A small image classifier, trained from scratch: depths [2, 5, 2], soap at rate 0.0021.
Rows from block 6 of a small image classifier, named by matrix and row number. Rows with one number belong to one neuron. Each number is 500 + 25 x the weight over its row's rms, rounded and kept within 0 to 999. All counts start at 0. Numbers have three digits each. After the name is the row's rms in percent of the matrix's.
Before each neuron's rows are labels from the 100 images, of 14848, where the neuron reaches its largest size: "top examples" is what is common among them. Only what is clearly more common there than usual is listed. The data: drawings of small networks of dots and links. In brackets: how many of the 100.
# gate: MLP gate (model.blocks.6.mlp.gate.weight, 512x192), inputs 64-127
# fc1: MLP up (model.blocks.6.mlp.fc1.weight, 512x192), inputs 64-127
# fc2: MLP down (model.blocks.6.mlp.fc2.weight, 192x512, transposed), outputs 64-127

top examples: white dots (98)
gate.424 079:494526484490509523500499496527459471540505506487508482516470513510502541490527500505528463509500493467494508440549480479538465466551499523477486486560513461492499475458520479477495493537463553
fc1.424 072:451526474480474508493499506480479487500497506461501535513520519500458512510518495542512528528467471511491444494510505480520475491568465517548499447513480510509507511525491478505487522496510514
fc2.424 076:504479502473521508503500507554483506546468467472476521483524479470496483482537504484494580508529525538541467516523486437500527469535510475505459502479506511508505506510493505519501547482466497

top examples: purple dots (100)
gate.312 075:518494462502441495534514516506524496507500541485506514476474486513460512539520491491522486516432529479514487478518541554494513497456507506504436526462474497472518503503473524506527511508505534
fc1.312 076:508506472494510456460491488529491522530499487520475458460530513527497533476498538487557525514518467481492464484495471507542483488517546509535549497518501502490517463534509499547465532558444509
fc2.312 085:462473509507527522486504501506526523498507511474471516514526489460503518494493469497481493470493502485500491509530535495459503474500523452475467492503504514509540492522473554490564475546467520

top examples: brown dots (86)
gate.69 085:482490492532490524529526499505492519509496505482496429502491479508509469473505484490460495483482527515525507470509481494529491502523493471533498486493456499527507510515436511504515512471490488
fc1.69 086:544517486519483480532512505517502476498479509513477536483457516516488543507457562491527487521500509478518528498510489501492519506494491508515499506475539508499463507498527493440509510517510511
fc2.69 088:503423488472578472466538506450496476472512471467528493526481483481498520511532482452469488512509533485521487545495542507494509493517504487477489516466471501492514474451539507539516524522504517

top examples: pink dots (99)
gate.484 082:493518509483467496487508533485531527494500504517527504487508562499491480544498539483468490510481468478508488477510531486482434476508495503478498448529467462516472509473509508528477522539471526
fc1.484 083:494501519518531520465437478519469506523512523500518524481505478478452518478470524518542494511485499482494490502553459500499527509486525512474528528515490549446489544507502516501494494479532508
fc2.484 081:423463526473477539507489519506478513490524506525509473495529550530520448489526536500454461524518492484468466493501517502494514476507496487491507549476481468518482488492513515525483500488458503

top examples: orange dots (94)
gate.263 072:486525544462500508490505500495508478498477483470486499455497533482540513500472502482517476519501503495542488482508460495515524475516507523501518523484520534502526500531514499514508456455463475
fc1.263 076:499521483531481444462468490499525476486483496501457480506529467518489454491494498532520558532506519468517530509476487513504544500485489527492460511498497487560466462481493536517452505503487515
fc2.263 083:455465498514512525539497489457494541497489533481501500504524485519485480476485494523509504473520465548531492508539506512514489478535470501514476516485500490500548505536478526481521444525516492

top examples: black dots (100)
gate.365 076:548493501513510509491515528530496504503513465506545495481508502473556518517491521519496504519501536498532512523489516562494497486453513477458465497532476527437494484492479485513512469508482479
fc1.365 087:525540484479524501522508516478465448506508492512474527487453540493494504483499496420522471477473497484536479492520524507466504472516488466490513517492502503497483513478527513565479492496476515
fc2.365 091:517494508538504501480512507490487451525463495485510553517508490499539526467559521524519479473519529528510526497538496465477510500515486524473489484507513465520507474443529489479493513509486441

top examples: yellow dots (100)
gate.506 093:479535513499478458487459547531513507555518509559494485502512548449542496526503514493518480472547516463477463492519520497523480480530482486518535462521497498503516497541508480493469477445466514
fc1.506 089:543477525473472496472491554505495457502519524476509538492537541539542519484491502496549508518476494502483539519528550521500487511462491544515481511498527526501476505444459494466515509530497485
fc2.506 090:544550493503500491536474494476501497476520519487488494542508463527448511470549477504511542491503531481515483474475427475529482479489535464509468516480514498483496509534467473535517498501545489

top examples: white dots (93)
gate.56 088:532500516432467501524475519547543487507457485524504495488485511491461505508495500569494490520516506483488494483502489502509492473478527498443486487491519531530512470491505464521479497466518572
fc1.56 085:554490538497527476534448474556518496524504461517520518484459495501503504507500533536461467506486473451518505502492459476471514475492544498479479516507502482515565491528515472503539484456505501
fc2.56 092:533479474499453523468538514515512495548491527466526495456507553496497478438462462510507440517474528530492468508502529545458495536525478486483508502541482507506514496462452502521466489489499480

top examples: red dots (100)
gate.49 124:537506496502494554498529490500499510491542453528509542480543526500535492488489538493495511519488494528531491528502500473516520536536527490477527508501525508517462474485506528498534472456474490
fc1.49 126:539462505501496545476528503509495512500546487508499539513553534499491493480472518529512515525475503533520533501510503506510525534511526480451523517502509471509479486497520527513515463465513497
fc2.49 130:492528455468499499546528472507509452516551440539501522501497539548519496514509507523497530490484497487464521517547493489536510502504491486434518544495451498462488449495545505520518508485472477

top examples: laid out on a circle (84); purple dots (83)
gate.339 093:524460496492505495505544517517496493514513528505505482558504476519508495528483495478518469474497525495467579522531529485502518538528531474518473455468460503462493527563493511478505508524534519
fc1.339 088:495539536515491443487508518513511519497459484512512509486484536469470536513504506485515535485486500537528442464519458532505529458473467523482522478539515499526489497453505507473478474480521519
fc2.339 099:540480490474535495527529462469504512464491509480473471536512546512504490540478503485458492497468475500512497496578479496507525507498515525486438542505501512463464478518479528522488516512476483

top examples: brown dots (67); red dots (28)
gate.194 069:510512503505502459506502499499527556467490472515487542508473516489477528494515505525494503532486504473482490517491526481524456469514516517544468465499528482484465501486505524482528510491462475
fc1.194 071:532509547520483533475531464495490477462499512520528508472495490507518486469512460509510441500492501519511496524535505481526465487505508490493454499504528486507529523489462531522504471462485449
fc2.194 074:528484499489487498500499508488464488494489526534511493535526489498514466517473484497494459544498525485510445479530500479492488488474526479513476518482471475523493494513473475518529500507501505

top examples: yellow dots (69)
gate.13 069:484524511498503543540480473477446486473471479498446524488462514504503534494523542534489478541525493477477496511458481537493492489525513486517481507463482516514442532521489509525504489504500487
fc1.13 065:487492456515519501512497507449458533449499490492537526476487524547535499491488469490535445465463523522516456510520520484519481489511498515503499467471487484532479509476456513476463464509498532
fc2.13 071:451535507487512513529478512515531504506571494511467496511496467493482466482492476519509517486536488515502473508476465505515520487497537480504488551489494498517475491531507458509521548462559531

top examples: grey dots (100)
gate.199 079:491530505521474492490463525503509487521513512530512505473535524480515476524473511538492504482526467471539487475465500478536524505458502485534527509514468527500462480520504510506453478498474505
fc1.199 082:492476544531477535502527481485500534522471488479473484497521508482489454467485511450523490467457522485482487539526547528475479494501487511472505509520503479459498515495520450512482471495490509
fc2.199 088:515517547476503522485497510481539456506509505474443466502490547520489503514498513468493500519517499540505461514480536518528523474531494519491494494558486446457520465544511479520522491490502514

top examples: purple dots (68); pink dots (30)
gate.391 083:520465517507506490530534542531463486521488489473481501511482514491467449449528525504505517515469482531513529517518515528484465492509503486509470488537544523517493487487496480493490501487486503
fc1.391 081:525523521478486535473487525494536493518524520480520502501541490480507511512500514518457447519512500450529496516491519518529512489534539488482511493479481527439528520517532503514520484498517511
fc2.391 093:451470520494501510444514473495505546528506497491492507460538489535526507524491477486499478475501506525501485563555510498538506497537446476548508517513517508533501482543572487505494516526442497

top examples: yellow dots (100); laid out on a circle (83)
gate.201 075:525497518493494513507507495508469475504498467528499513502504541462508501545525478511488537497461489478525503446566443418551456541490493486498467503503529530511476514496512444478483439526458495
fc1.201 068:488533546547481499485452541502518505430509509536506513486505463514510521523484520466504505523479509510483514505493499514515483502520524485451477494529534478452497484514493493447471465521510499
fc2.201 073:517494487501494493476492485464470500491503497473515462496506522510530492478486510529379485486517488505464529512530491539477497480477555498486523492527473460450504482538527492503488484491478492

top examples: grey dots (100)
gate.278 076:506509502496523506483512469490503498500518478497544481498508505496525522445548485515496533511473488498525538496488528521491548522508532502526476511538476493469495538475486497531514507517534491
fc1.278 074:493527505511459507492502523509484510469476489456528488513517492488504502488522501509457508461498503469486513494520532479509481529504509509519482508500486494457472521507519526501518532489515494
fc2.278 082:502486479504507506488507450506482506527514481502516493509540509518533496486525494491509469503521521506513490480460546494465548494470524519488500479496520468539477510455488519505511469494500510

top examples: teal dots (100)
gate.47 090:536480519491509518517499527525485485530546491496537499516485546490489491515490477526556511506505487469530498529480488478527510520454513539430527501503481523448478480518510510526507533475448518
fc1.47 089:523523472475534510517521534500513488462457501476489482490509474467490512543481487499579508466490511478497476488527477476461480482502538487521542509519509488535539487519509512486463495521488511
fc2.47 092:513519500510465511529455481513497489512514494494455524517434543493541467476504520488526475554532462515518498545516493514490494492480526524519508475461490504482519529474500522527448508480499507

top examples: black dots (100); laid out on a circle (80)
gate.412 148:506473523492490487472508504537530507511525485542501495533523467521496507515493516555489455489498465496493521512551466487540499463509472524445543516523491515497528465504464478496530486484507490
fc1.412 153:529469476496534525524506464463524499512484535511537549475482513492479526469509506510515523508508475510485497511509484502465515467504510464489493551493514509516484491520505474505458528449476519
fc2.412 126:525501489464495496505512471474502512505510519486490441465520513508505536443469500508546474514511487448494533516544497529522502471495516459514470545506478462547482525505481496484504469496483506

top examples: teal dots (100)
gate.457 083:528539494524492501489514530516466479500488483476483460491471515500426522524479495473517504564513474446529472534525519495533502492501500506470507481470521508463525486485501531506464507471499472
fc1.457 082:478500486507498515509492475486519495466512471543504482475489504497496500478474487459520484500517530540520551511461457528535527531519477517488463468515463504515507476519540520469467480522495522
fc2.457 086:508526500499504519473524513506492488508464552506497484491517499486492477479501482462487465444526478529526487482476505535513519472543459479507534478507500534502545486493464466503528524493537521

top examples: yellow dots (72)
gate.239 083:484493519532458515507426519515498507504515524507516486505526501490508459463530493525467517518468475532492499489469506496575465468524505512482529434503511494515479518467492503448504513523487514
fc1.239 075:522532500485506465522527517494466493535488537490506500527502473494523513520465507494532502452551481453535496481532492520509510541489504482517510509526486491522523477480491479499509475491511535
fc2.239 090:504476473544534499521487531473477493507519459542501508485510520530489520449480485526485482508476475541490534465520479498482480511453497480532477485513481506516521461469473524494523553495444473

top examples: orange dots (100)
gate.170 072:487517527470527527471496470522521472465520507506504476492478533438477497474506518551496479470502480532511486484490501494475559497512510498507485494522487470479522528511508527450537494502448523
fc1.170 072:496516511513490489500552480485493524485519522598456482527514490533514547491491507461506503517493508462470455513510505481493468499459493502511467520480501471483498450498498506549473508531517512
fc2.170 082:487527496485507532524520511533515481533540503478503506551496544467497474477551470461543528473529492536527470483478528478529475477493467477497494538507529533483489496509468531509523508495526496

top examples: pink dots (97)
gate.224 157:508502469504470503478427539488524483512498495497537490453498504475531464496528456508455484544491492455464544502530507518494476509500478557509499521508529497499463463530486521544510538493503457
fc1.224 176:503507557489487510507544472497486521489499505508471527525517447518493507518481534467539549453495524545522480505464514504533558488491500453492492509515488493489515530478519461465475453482501506
fc2.224 137:466484562475510497528527470519519499516506478476534496490502548481516489497515519485486503469538496544518511533510515534529497506451503426474489539472469502519509461523451512533499510536522506

top examples: brown dots (100)
gate.87 101:520489512471532514508492547493506467492537506478446495533499505491514511484517489506502488529493515507501501499510464481493487467454492478456545517469492529498475527445518483507511460471494466
fc1.87 099:508526480490457494544483532521498468472497462484483468466493506500497486498494521486514503530538491483557553524546498488516494480547499533490527510517518516525474554468451509533547484513510480
fc2.87 103:505509473517490519497512474507508503498471501489491531509534467525511441486466444486499532513506456493476473495467501475500490489479511461441491472504466511522493499519562516484534513522464458

top examples: white dots (95)
gate.226 099:525516469478525470515480529485478514543481490543510461479530493503507527509510471490480513529516509503522530511499524490517480505510520478497536507541494454504535522563515463486495486518494484
fc1.226 096:482520451537501481505497537517477497506480510543528487525512463525528510527535476483491517488490512481489497506498536494506508506466496478552508524507477498524518532498487484468512524499505447
fc2.226 107:521466493498498527515493512507499541533510492486515485475538481493517509522468492501496479499481533523497450488494536529476441509488515539494474481496531538558506513491508518558521495506513515

top examples: five dots (47); red dots (41)
gate.488 123:509471428492475526507465497524520497530521479496476498496486498526522528515486522482504513480475506526548540524521523489534519494453500464476495485489514487498493494519485489480507508457540494
fc1.488 123:503480468475468534521470510529519521519495459500464478501504521509519529509475544456503504479477525530548518511499521475536525511441528475498482465518529511497480466507487490517514517472546489
fc2.488 125:498515530507505519552488526525498490489508466501519545521501517518496502455525497471494505497566509558476540505505476476499463530512554445481491513491482527492511489502512509521514487521463519

top examples: five dots (43); grey dots (25)
gate.449 134:481492476474455545538445506548470491484508474503472488514528499489506510476490510490516534456533525494556486508443488503535544493436507526495525492485511529503533487536459499499554468481494495
fc1.449 135:506503518473490471461530516481493543506492523516560478467482506507491508523478497506484478523463510484480510503503548475475458506529518483542552505498479473478486531472553475516478511530513521
fc2.449 129:490557470488465504506528493506503505529494502497488476504524518486536493467530511521486536506472510459519502492511488502557531519497503556560490454544502509527516530526479545462534503516483523

top examples: blue dots (99)
gate.302 093:457458509541493524487514539487506547510515507524552475499471481443531508516502525500498502497499499506500494511496502507475524517506451516528511516521521493508487514544469503495534476484519472
fc1.302 103:528457494467516490477540505509489515478503507562477507474494528513471522445511490468477518442451455510542507516525540467503508498497494515513475497527534516454551513498490534530468504474497518
fc2.302 108:448517523518501494521492466531502481527550517482483515495519516543460536515500516508519501479465475444505481486494485478463498542502519471465477507501500475521439543495461491483525524533474452

top examples: purple dots (96)
gate.9 082:464481526498508487488478511478517500454498536465479502492484448511528501510507474469521481513530489495512503502512538489484531475472540520535563525516493488557515517509510474515423521499527486
fc1.9 086:503499469560494471526514469510527524521459532507511468500550462464487488481543532519521490471479494469525518511513480486491468510515461519482420485464533504468501484531487537495515487486477545
fc2.9 092:497482513476527474469470520492535529488517464534470509534495531472514510538494531466514546494482520488489513536521512509508490502506500492532522482470506483499521532484510461530492569488489495

top examples: red dots (95); laid out on a circle (83)
gate.253 082:487546477482498479502498444431535497515528536524477487502453504503476511503491460478504495526511474505517562517483495499486566476486479484497550472519469511486431474497480520520496486528510480
fc1.253 074:529514474510443503522525503514540526500496507550479455520450533495514465428482503527476502466510506514484485514449530494472532503491488503517545507472499544485475494489484483507475524524535515
fc2.253 085:484489487501468486519504513495532473545478536473511472496484510504513458475495505480516494525493531515505492479515502430476532503501518525554492507466486518519506454496464553471531504545462499

top examples: green dots (100)
gate.30 094:492539466535504509427566481519540517475474502458502547455513516502465471465526513486473526465502497472498505490493492497501507496469515473524488504512488519488473527521493498531500497532485475
fc1.30 090:487542471495498496491507520497471480540501477508511503488485464497503521528525500448491481534499496522501518535485502498537535514545477502453510483559497485497481486525489520493491490525503527
fc2.30 103:503516536504521482508481491520486477533472507444513522519482448441541503494485512535545504463507523483538550469492477510528520484563525489516490506539522516464508490456502556490565508519482527

top examples: pink dots (90)
gate.249 085:524501474497500500499524501492500504489550493534568471489480517496518503463558509460466481544507481479494512469510526557489495511487523518463515504498513528499512540545482518506527521489500505
fc1.249 090:473523506520454525482460454499484523499482519503478492507534537485517463501487492495455477550534497523484478467494492507471465491505476521445510533471517543481498542494539465526541473508521465
fc2.249 085:487495490517520477557516513485471484472485496538481492486496460510523488524439538519503484516517463492509476493504491459453501538473486528528543493509514523500494502512482493461495490512510490

top examples: brown dots (97)
gate.159 088:515499513517494528515501512468492467490467470500554488446452491516476572522489494508521513466469474488483519447517517485475487490488529494501502486525504470433498493509513490474474478535514505
fc1.159 078:478500524471529492515510449533530529525488487521504521506502522534481542532529500508455469507524478493536496482467502478443491503490535489484481442508495521480494482541485499512485488527469468
fc2.159 084:485540529486528501505511465484528496505504486457503509555539474498502503536503474485483450516477511538471507520485482476489497534467540530507462512474539555555468514502522497525489495476503510

top examples: pink dots (100)
gate.474 087:507494513528487476479467496452492474525456480513514491516503484523514498514495468480504532504510432503486522527504514443501479505516545468534494501499536481516508488497523559476475488520545512
fc1.474 085:516480504561532501524525534503484500497475520516520553503513550499476534510488468528456488502498486499512442490520577498490499505497476474498462496526500543476511476528478536513515478442497501
fc2.474 085:481492516474493520516506510460524457489514472499513462478528482513496519504497491518517489503519532501464469534502523532472484535452503515542451463477500537468538492544495493505529480509518480

top examples: teal dots (100)
gate.460 086:498521506521525510498514503523556484489475537514498510501478514498450477510539493495517478446484493563491504513514558485517503487524488532462523508500446526510481460526507512501478512498468478
fc1.460 084:519501496475502492498465500486487496490511532522508484500519508487548512441526488501481458521476511508478527469477485518488522498468486531498465463514510475481493484480498486516498513453556548
fc2.460 097:498500497529478498508537525503510536522542463499502481537473502489464484504473501487505457505513516563462509504510499518507502489496482493517501501476509527518477455505530502451517489513501514

top examples: teal dots (100)
gate.205 117:514507540504486527515509531503519462531468490540488526496521498452477509498521505553485513493510503485469469514508481526509507510495497494480511495493510511501490465537514496565490515519478518
fc1.205 114:519484511513480472487505525518526451495493491511481512494492490470506490502501506536513544470506501532480483526517499530472543545512520536500501479492523522517504481516509511526483534513481537
fc2.205 111:500532484527510493485478522517529498506538490515476477567494480468508489507518519517543509467485476506524568487535537519515484497490513525475503525466500539489501535533532542506490530473464510

top examples: red dots (58); black dots (40)
gate.112 116:485493458518527459504509495519501488476500504524500541508486518504531501499505511447489498505507513471536494459516484526480451527486465558472501481521527512500534533572489552516479483518447454
fc1.112 109:498547486511489466493555476516499473495481514506468569504514511494550451500523494473509484482522499484523503473503491501510475524484461554490503504504496487487508529553462548498474487565471430
fc2.112 117:549490460504509491553426522494482492476476549480498470481464542513512481474471497514510500507481495463496486485510483483525473497486495512527550498510466455540500508495515444488479507489510490

top examples: grey dots (87)
gate.405 104:470464495544542496514522526466483495523462486491556486531523476512465470534518472504536531477493486501522499530520526479530517538523490507454491526539463535488494508466472515463514493469487535
fc1.405 099:523523482491430472524486486494485529456542506519449518460477525474499524490471516483496459501501509474475471480499501505482475462526489500520527511465486463502511532545531513521488464505514505
fc2.405 111:534498444538539484513508482505541450487509479524512469484494519501481496480525514512454479506558551525487495481488494479456504511504504512500527468484537519485476504510457557535476500493523538

top examples: red dots (75)
gate.395 070:532494534507497487487466437564470504477494528491471535475512520500469500499507473472508479489430511534450502518495506506461486520532422505504506532527492542490527501501498499559507540526495504
fc1.395 083:505514519488491477536538473505502489493522542459481542442519519483452463466503469493476457491508512484485498512548507493517488491496532479464520513470514503555462527498478521502454507476514519
fc2.395 081:553482502514534501460528532478530502496521503525539421489509500491488499483532480483548466499510522492463493505465537502521476565470458504478481498530521502464499502477504538499471490492491511

top examples: green dots (100)
gate.230 076:495430481534498513457503474461527477511538491474475505463501501486520475489485514531508477527501499488510461519526528472479448518492470474537489512499525539506498501510512502469481548469513528
fc1.230 075:474526514506538525511502518484486512526504494546548494540514438512492455515500537530530481551468547453517503522491507505525524497511515511514522532552523448531477494508496490487535511512498524
fc2.230 083:475488508445527497505522497522479481500465464518476511517494495501522495438504504477495554501501496532480454506516481516474491467493503521534508511470493495458462469510522497547527480529481510

top examples: yellow dots (81)
gate.430 070:479444536488490505493527488502445497511494478511577484538481506524549512471481506476515526519477485457489507523527468482457508515501456486515492501494511490451511524472525488479545485476521493
fc1.430 067:507450492510531534484501540489513440484471505475544492530487490464478524496484463524522490504476498487490526492547477507531526459509484517488499487549502480500541530477491529526482462491490522
fc2.430 073:472507481511469448489455522529505458479498558505523506484467534510534530536538488510520497474497479515544469480497538483452508486492479475513521470496494508522526512530467524511477487518529503

top examples: white dots (100)
gate.78 102:521462522560490464483481512494497494536499480486482466524489535478520486512514479502503511466504502489485499490494490519494486454469489503474496500479484504461519449492554528456461502451519533
fc1.78 101:487524478465506502535517472492482487499491541482534503497523488504469567527446489549474468468541494547464494485461460512500521539519496505502526496504522488534498530536498477503491501518516496
fc2.78 103:521524503457457500503488511465484518421465529510525495498543485477526480506507502462501523547510482451511436515494507480508492526494558526513464511537494475512502490479496506536522505520491462

top examples: teal dots (100)
gate.233 092:499495502506507496474492533473534472530547504464483517525499489531542495502453522530523500518528515499465465478502510515477499499462459441517516477518549538474478502541507529512457491510471494
fc1.233 085:504511541526540541527519504512512487532521486519537456513505517473476506493515522460513478486471521500505528493536543500471516502519470466496499513539530515537487507510498515485501476552469493
fc2.233 097:535502495535520516526471483520506479481515500477527502500520503475437511478475467488512500473490480511488521528517472507478486539506497492503497508459492530562468507526490540469491487479473533

top examples: purple dots (100)
gate.307 105:470469511488506467512518471537516501490497548492545505504524501522524515549515446495537497483495517512535487449496522537518526504499519545504529503488508534498471489490556497480480438495515530
fc1.307 104:537511538504525517488517489510507462488519490497501476544520498467502484476481511470486476489494478509532525537521453480495488527482468514533514509570517476522509466527467484513484505557503533
fc2.307 104:527511509559492491519504491518529457464482512469499514500486457459532514517490478538470538521499487503484530464511477513490481521519467516483506481532486492504495469536481528479527457481493519

top examples: red dots (100)
gate.345 110:512512473494496492519457498483518466517501509526489515496492512504511523484492501527477547487507525466504486457484511525484517471490503477510476476543450466529501529508509510543490541479464508
fc1.345 104:492488476507502518470483521492488501476473529507506522496495498486487533437512517518505560469505549478487531452512511516461514488482492498522476490541498510514507527488486488498475505489446500
fc2.345 104:505536536471463498468506510528500519506506472496491569505519498504480527541488481546503500504445492483527451465490468479514525491448528490435494434497494530510467497483525523510485509480490534

top examples: teal dots (100)
gate.214 092:495537491484511474496538539519547492464515450507528503485477542497504514550492515522510509509542457518528530562489506415537524510477496479497475458458517490486456487521505542477482537490486484
fc1.214 089:479474512473512472524544526533512502491492494506482512493502518523517516539491500508483472498534495535504487519476503470478490505507470511515499528462516531507504482519495519482481519500509509
fc2.214 098:513532483481500492531497491444479504502485512485518504514511578501523456489486509481537457509481487482538512494536476520494531453516491482542527466532522502515547513512466488497470493509495505

top examples: red dots (100)
gate.48 110:498434467521508519436493461443491501492495486505515514537498504509490472504503528530528495523490516503549495544496498499493481537553512465503460485468478504484479493468478482540513490488493496
fc1.48 109:494531539516519498502515530539475523515511537487544498498495499500483529492506511465500496519484506532492532489527518513496500458479468476530504511541536517511530523529476543457491484483509508
fc2.48 110:517503479492486549529489521478517481500531547473468459502501478507501513487501502475470511531520512463493515476503498517456479468499509512498513502476505427485504504505464517517509486485579491

top examples: teal dots (62); purple dots (36); complete (31)
gate.495 079:513487528501488445490507538532527485531481495510510530494545513505495517513530533499492465511521450478473501505550519486509553496500502443493531522488475453490518545511504488482492475516523452
fc1.495 085:494504520497475482500525533510528537464479492517524516514516494500510482516497505464495461543483511471431516549542495474523550495500477452504525504497524455517525558483457535456467505489504487
fc2.495 081:517460490503503454508556534517530475527509449449506540490501496478566518516446506521490472516464517525515479529493478492507487484503511525498536469499509527487482529509529479497489490455482450

top examples: white dots (100)
gate.237 112:470479520457491486563486489512535527491505506473485457514511512487489519512470512485538506483469496513494509523520474518464508483470480502503474532466525524513501493519537463475510534468481507
fc1.237 121:496543454462516508494485517531501470477506480506528525469469525507526462496504514510457501470531510484502496517464505461532523527541540486528510467515501496515491500516519506505515453560497475
fc2.237 105:482504542495493480465496537472530521435509492523488503513531497451465507503492515497513460501499507513489486510463482521473495450516509479481516540507466503472522528507502513486432460492493498

top examples: orange dots (99)
gate.234 077:511491478487478502476463490527500509515537501475472487546515513503505489497504538536473485514490501510525543538501520507507508514469529471507520514525482488516493478533501502489513436496484543
fc1.234 077:525495561459487479538514484505460499474473478543515534499529484505480512489515481507508524534530494466485487483506473494483528483525512533516497455542500492469487540541506487470479515538514489
fc2.234 083:491513530471520541485508527511492556519490481492522515495475476490537507492526498535503498460491512520498475460454519495515546504513516501508544485523517530524513454455473517470493498497497489

top examples: green dots (100)
gate.36 121:511468523527491508511484521504492507556489491548488495497507530519520478521505474505506468500481483481494525502457528500555482541502543484496476503530569516543511468503534485528474502506482502
fc1.36 124:525530482491510501521484493541509531453480520477514467522511499457491499509478504481491553527528539516458524484521450503484504467456487538485510492499423473463519481547510522474484489507518535
fc2.36 141:436503519474555509494488479505489513516516524513511511546507530472494487523476527484494546486526492486519509508520512528529511519507519505504515508509523490458485495452475505524521489522522443

top examples: green dots (100)
gate.61 132:518478467527428488527532531494494462479521489526499535444501504470523482499515506522513467504497444515480495460474487492518488549482513492502497541468556522511496546533537515501525507485509502
fc1.61 132:442544525480551555488482483524503530512469505493500457571493504510489494508503513468481479518522553473503479507548488528457546472492466510511489476472462482471510454471446534488463503505532480
fc2.61 136:484545536495540480475481502523510471486487489543504508507477483528521480499512512492557502519491529489500555493505523447481538503520496531505521533553502500506496445491532480518470503506497501

top examples: purple dots (100)
gate.291 097:470499447476464486512542474491514524489519510498506496511500515447519497493507534490556517502525470514507475502534468514458535520490509497488472471523470482543506454487484497505490497504506466
fc1.291 092:524554534516504507482502572533463551475506491507497502519525477475471531519479468502464501488480494512480528523524470482504452498513485518494502529449541510474503482479528488475479483470458470
fc2.291 099:515473483505507547541468485499512569520473500486491504478476506530490538538477496518565471494496488503454467521513537505442519514533546475534444514523521468491529539500519501494494507463473507

top examples: blue dots (100)
gate.376 073:501521534504500514490514503473536528512516494469525490482488502518500502533559463463471483539500512452484482490554532496490506520488506528513511524532504498544456551468523494528505458511486503
fc1.376 072:501503497484494513505523438523515499492563480502512521470499513485444486497513505536506512467534508516518446517494489470429478527501464513530491492503487562486512535525469513473457502489483514
fc2.376 075:498475499527495476506465468496533453505517510538502521503483540468502524488504515489535493495501464483498488495512517499534485483535483490429475545516473501503445515451442535480461509503463491

top examples: grey dots (97)
gate.105 096:469475498539465503488512481519457496481532464481469465458483511520527514483488501479535476471498575483483523533486455493540538492505496499484551508486436502470481438566511495498546488490496508
fc1.105 104:509540501489507529501508480525470479480495469480485500461460504487486511524508504488543470503504480504460500548516474481566535510484471511533537480457505520462482477539523492476518497489501524
fc2.105 103:513558514499498503484483504514518489511487530523501504516481442484491512507513474550508476511483552476521498510524472525471514460526476534532496485513487540477458453499469470476547493505529483

top examples: five dots (45)
gate.337 110:490469475510421502500459536533498508517498496483461504480545486511525495521517531477463490503521530519575497530512504487481490469489518509501530522498478505517492464503476483490536470481485456
fc1.337 113:507536503489556484506548474460468489509506510487513494542462510499469501492501487527517488478489478467433490494509490496518482526529473467497448481507495507494499506484506512493475507499505534
fc2.337 120:497500485512444491499520497482497497507524497503510503485458495501516510502523493527505477512477465469546527516514490530449501467481492505566525495527482480505470488500486525464455459487460517